Weights of a small contrastive image-text model: nadamw at rate 0.00075, 10000 steps.
Rows from block 3 of the image encoder of a small contrastive image-text model, named by matrix and row number. Rows with one number belong to one neuron. Each number is 128 + 24 x the weight over its row's rms, rounded and kept within 0 to 255. All counts start at 0. Numbers have three digits each. After the name is the row's rms in percent of the matrix's.
After each neuron's rows are labels from the 100 images, of 14848, where the neuron reaches its highest value: "strongest on" is what is common among them; "place" is the part of the image that holds the peak. Only what is clearly more common there than usual is listed. The data: dead-leaves pictures: piles of overlapping shapes. In brackets: how many of the 100.
# fc1: MLP up (encoder.blocks.3.mlp.fc1.weight, 1536x384), inputs 154-230
# fc2: MLP down (encoder.blocks.3.mlp.fc2.weight, 384x1536, transposed), outputs 154-230

fc1.169 101:106138127135115175132159115135123141139177158116127089114121119095113182118146105103111105115138134106159121116157132133121116079128110125170101130176144137111059107123141123091089145139124137122144116119148129077153137102097085141
fc2.169 096:094100102161124105153173116093086131105156107118104131129165130135088127122162106139137132148145123114161109145166119167125083133134188129145109154107121088133093120123128143199098177147141112151149139102149114131122145113110138139
strongest on: flower (100); large pieces (97)
place: top right (52); centre (27)

fc1.218 100:102082117132131152111140157134116097161135113124143097106129148147092166129158142116121112124125126073089127111162134159149112108144155102144150145089138149103085105145122086144096142113143099159133174114167126096117130136089103141
fc2.218 119:111172144160094156128126132082114121115143133099102111120150130133088154114176124117111138117158113127129127133163107113124109119145059105109078110147106129093095121119120129115109132103104106143106120117104136112124113135101153114
strongest on: flower (74); small pieces (73); vivid (37)
place: top right (41); top centre (26)

fc1.578 102:149136133116098108150082094138140090147119126115123103089102170150122144101110125128111115106104106115150098094126111172114127138123122122142132106151083146111112112133100098156174105145138075127080117108131073163072137083121127176
fc2.578 094:130134139130170145113125117127131081118115118133096117160099123113126135095126132174145122168102123118104132098134119143121110117103153167156136169128102119126128099185117093124154151170132105106126118075170095112125160084135126105
strongest on: small pieces (71); semicircle (57); vivid (36)
place: top centre (100)

fc1.247 092:150100143125139154139120122121104119119092113126131115114102180131111160110123140112106137140126139115143147148142113143154132121159102148117138134129132120111129118113122110124144210128140101120168135126121110112157122121164113097
fc2.247 090:129101143149143142091060101102101123099165162125110137131120118101120124102216116147110098141141111142169126107097107142127127149150192117143092140116081179094131145125118147125177152124145121129132140113118103169120139122115114120
strongest on: large pieces (100); bar (96); pastel (45)
place: top right (54)

fc1.707 102:116106141182115158125134096138144133093142126136137100092147135098155059144176141099087112125129118078150117106153140167122139107135158094142126120146108151095157115113128123099123155108161087122140132065125125097152093097148148157
fc2.707 090:161125135109096124164162126113119149115113132086113165145072170139130149157147101127133152144124116173109123136115115165107126134117091125116088147149086141136090099126138145159113109119132099113123120147124089137126133165124173126
strongest on: large pieces (84); aligned (52); rhombus (40); palette: cool (35)
place: top centre (96)

fc1.404 107:121207135079154108144149128146114132145163147139131107117114080161118155107092136129113100108142118159148132116159148150146106111152079116145142108096116092108124133148109115109169077117155106137130142127174122146150138136168111146
fc2.404 120:103053116167115156131123120120144121115118123097108115133079147107142098109120119106130148126099113151103088124103128140105083130100155137117137120094124153121124108141114116128125187124105104090107105109119108160130118103120137095
strongest on: flower (99); mixed sizes (63)
place: top centre (100)

fc1.320 096:149174132123120111111099143125103097136129144120125120105153123175119115124137132125145146114130147137129092126159109122143129099140139119144130114129120100104080149123119085102145098106110114147076121142117112118075108142126152143
fc2.320 093:154106111127154171120138092098180152106159123101131124147097132158118145168129113156142144180154124087090124100127137125111110139136098135146123156162109085124082161157137107115131145136109112099111110094153122125122147154133101135
strongest on: large pieces (100); drop (62); vivid (43)
place: top centre (100)

fc1.380 096:154153158122116143141088157108181106151099100147124138143125136119138092134133124133101119109121130087121097106176094157109143111125091114083135122154117148119161134115102121136122132114128124117117129128124115142154077103141146121
fc2.380 091:147112163101134114103121094108150152153136096115139120137156128125130127121145144131154137127119105132144130120165193125123131121116126154139200147131117163097120133143128131128119093154069102079143098108149105139142142148088120090
strongest on: large pieces (81); pastel (58); semicircle (42)
place: top centre (100)

fc1.647 096:111143106154143156107128093134147098086147126136128109108099106132127124122150149123130128121117132058150128108141155112125106116118165106153157131107145109112154143113107095142077124123138134137131131090138111148119121130130144148
fc2.647 090:140103105119106144094125157105138126101171110075126147093138100151098135173096087134113132122133128148130182151121083078117132129110144110126081128115168061108100149148104128146120156111128189132105102120132159125114116148145105095
strongest on: flower (34)
place: top centre (65)

fc1.534 090:076121104104098076128122110128149116096111130138130128092151129190119140146187124122139140130141089143155117080140135159143133122144076130140133136074116133101152103157122129116148100130173102146156148113165102132163124109115158152
fc2.534 096:129208105133112151162111153112149153064145145117120134115109115081116112138198100115139202131133089145128093077137102072106112144112089133107117116124129125134141143110100145109192162123103109093100098120112148154108120164127119107
strongest on: heart (63); earthy (52)
place: top centre (95)

fc1.394 092:118102197089138115170096110135151144147145128124158152127173130100108091153146115123116164126115133076162052079145126160108128135122110127125130141160122133135113096120143085125099143130126142166168135093116100124134116086113157180
fc2.394 089:152142096127132128157105123114153109145107126144121116115182113110170157101164142104091045078138159179191122171068155137113139108111116131107157126139126112118124140126124111118125114157150150132119108150131129137144121114116164130
strongest on: heart (43); crescent (35)
place: top centre (56)

fc1.53 100:111114119152114189092156148141128086119111152147117090119120080121128097079147139122089167101114127126139195129166150138129123114123173106128144115117148126090119141142108139129145152122137119150127142098153126134134117100167128149
fc2.53 090:105112094110137134137128126134136065121153119105139124110150180143097112141109124136141080143076120115115115127144094136110090131092116147119112157088149090107130120162139123145127122146122166098104086107115101145130126155064151092
strongest on: mixed sizes (68); drop (47)
place: top centre (100)

fc1.670 093:125164130070112111132174134131115106092128135110117037110106125136111123134142134110110148098133075091119086083154130167134124094142107114138124119103169141088093102129122075139108124111104149137147126092132161152153107097107167112
fc2.670 075:136124163140117154081125104152126120098112142113137162121123150166104094151142148125155160126119148182133137094145131138118108129155139105113111099101098076134071133131124113134132147110097115168140115101121141105117127131066105181
strongest on: flower (93); large pieces (93)
place: bottom centre (38)

fc1.609 103:163137135140132119101129125146080113160087140135126135115120110130119131141159134154140129115118122139111120101148147163140168102162168120129149158118134129092162135144124131140170128113161137180110159122147145148142144155119118103
fc2.609 130:139160120132095140135134132088154104102124133101117128102118113136098145122110115097103101108117121144151099112057110108119101115093134117097107122145157126087095102125097124113138137109115139104094114106107115139096108163127152147
strongest on: heart (87); small pieces (74); earthy (33)
place: top centre (99)

fc1.114 102:102110111116090118101098137114142098145124115121117115090098117120082118138111134122107137120130159083104118127117119141112129102122151120132113119110118137082141149124114135147094141119118133107118140115108104108101119097101151123
fc2.114 090:143100119138160121122091140081099135128115119101110122125086097116129125129129143157145148154095118161136134122144096113108145118089087137138130148105131094148131116138143113123126117138177148170149146133148136145137150126132081121
strongest on: small pieces (93); heart (47)
place: top centre (100)

fc1.130 092:086153099130140136108105116118148109090143159143148120107149103169107146102177152136141149135142118125142133104179141112151137095139106103132142121067130099084169126135113088086122097133134149143119143141149142127125124103113161171
fc2.130 100:151085117130133162099120128093168146092181118094118131118086148200110086112159091120139189130104104133104094082182083101124098151108109114165097147118132141135130100127123112130147140114115093117109108102124105175121145167125088135
strongest on: heart (88)
place: top centre (98)

fc1.635 110:094182096095100105082158116127106119112113094126136099096082115170129193105119128109120157113113079121101163094113150120118167100136137112133141112122128148103157114132121175103102160151120111125145132136142103148121122128154129151
fc2.635 101:161102115131132122102105103102120116131109145100141139106146150096105113132083116142119090097102103138122153136170136141148134125145092125119126130128078168115155122150145103162096177140156107093115141147137147137129146113168068103
strongest on: frame (100); small pieces (100)
place: middle right (51); bottom centre (31)

fc1.262 092:134129121136143131134127159126086129140097122109133128113100163139134154136170109126108160135117124148187127148140143127126134123128129141139167107130155131103133109103125106144136198125118099095163127118134130105140128105147119129
fc2.262 088:139132142164127150149104115111090141112162138108124153128108148118127103107169117133116106146129122110155105106112075152109154139116208131141081140124104131093114157134132155124147173138118097103120121121137163170137142126117108143
strongest on: large pieces (68); hexagon (40); arrow (38)
place: top centre (80)

fc1.702 094:154167103099097116112102100142141111151114109143153142135107112124089179100140123128124148103148124108151092117143146108143137117135095120112130087149126097092115126111116134105132136137150130145093152090105129088117104140112149143
fc2.702 103:095090132145123121136117135101180112104128135104079107125138191167121147111141101108112117114088118122172144079158107105127148127107111110112072110159103207109148110108121119119066145128106125146109126098112080138114113163087170159
strongest on: frame (73); mixed sizes (73)
place: top centre (49)

fc1.30 092:082070115197132152187086133122182112123151108140116131120090181132106138119188138105124149115084114128143052123120138137128124129131169104141150130148116122098067120164127129090111144091114125134118125120126123166131108112117166131
fc2.30 104:103121141175126137127112117135125119111119122113066085128136127114109135095083138123124080112098096109134159119155139108128107102122125104123143137110131167081214102108106135154108165140113115103125128093118121138103125105110126147
strongest on: flower (52); pentagon (29)
place: top centre (55)

fc1.568 099:130181131110124115143107173131135124136142168151109134090062059149119103109107145122119126113158094149130074117146131129155127130153077112138158109117126082103115146142115108067167087102163102146128137121152103107133117130155138147
fc2.568 109:124096154140117175111137123107163128115126113096116130119162128109195189101109121103098121120108127151122168121090106162117092100104168106102107110126101156098118109119100105115164174106133097102097119122097100168119109105127105131
strongest on: heart (46)
place: top centre (100)

fc1.528 099:092109151146147117118095130146159099154127123136116139128158115112127125118086138127100097141130110090129126104126142135120134096115131119149144132179115134114085119117130140071079133124128137154102121123119148140141134139109136122
fc2.528 090:121115153120157117166043111117087113151103136117103078138141100085124136100182134122125181107131100172145107141159151124145091108124119139122131121136117135117183139123124100106088135118134111139113126135141114143120125099085161116
strongest on: small pieces (78); heart (30)
place: top centre (86)

fc1.122 098:149148136140106096128121127146115068117121130130146120113101146132146106100184148094094118106140104114122130095116144173138096116147119114144118133082111157102118112128115114134152136113110120141115138141137110132112117083145167100
fc2.122 085:172108122117148144121133139166138106083114134133104109156122146150150143080129127185168140185099095143086126093104114140092137138082122162181148167109080122134128123206129082091097135160072119106119107136174134131130169149104123115
strongest on: mixed sizes (85); warm (49); rhombus (46)
place: top centre (100)

fc1.132 106:131174148167119103127099148131132097161152151149125090125095137111135087111172144135098169108125129099128117113106142148139095122131103096131140125141148137097171125128092109128161124103136142159100150123110135137119109137168109125
fc2.132 104:096092095124124150081164145122064089107142105082106131145118084100121136122093097121138143141121138111119117140088103123113105115124121099095103131080124109113127125138156128091127145141127117106106118114128103149129133127149145098
strongest on: large pieces (100); pentagon (51); hexagon (26)
place: top centre (100)

fc1.167 099:132108103109132183113122102126159129102098145122154115137125136170131186127083121143124091113088130105138079121159127124129152134148123112138122114140120134133159133119120151105078179115111101134104131082116109095114129156120117146
fc2.167 089:143081115157138119137098118110122099142110135133132103133158173165114179098127128132129140114152143166136121136086114140147092136123071152137124129133111130108070117137131089134044132143133135133116133181106117138101147139079122188
strongest on: frame (100); mixed sizes (99)
place: top centre (26)

fc1.725 101:132135109141099081111111133143116055145106128147090127116132127116102157116142153131102160127145130078161149089135152123160132105161119117142168105108140131100136148120077147136149098142162108148128143138153138096125105129206097146
fc2.725 108:105143146191109116092153109095071112095142130098108111117173105135129131149169112120108121127129124135130159125130114119129108096110119106112100097139103145102127114112101136117141145114112122117110119107113135126130106154117109086
strongest on: large pieces (99); bar (65); flower (34)
place: top centre (61)

fc1.309 095:081077114130117103098130119122126109106122102117134119112091142183107118098203130092126152131126121097120117094175122186131134115157114102144142109088146106091160094122118114100089095136141097138141155109144113127131133094094180137
fc2.309 096:123226102107101166167153150097106128102129142113125130142066111112123119154138118131137148114141123139107082114119122102132140130142080149106119134077124077146127132129099150148147144119109104134109124142119165145118117146123107109
strongest on: heart (72); mixed sizes (72); dark (36)
place: top centre (100)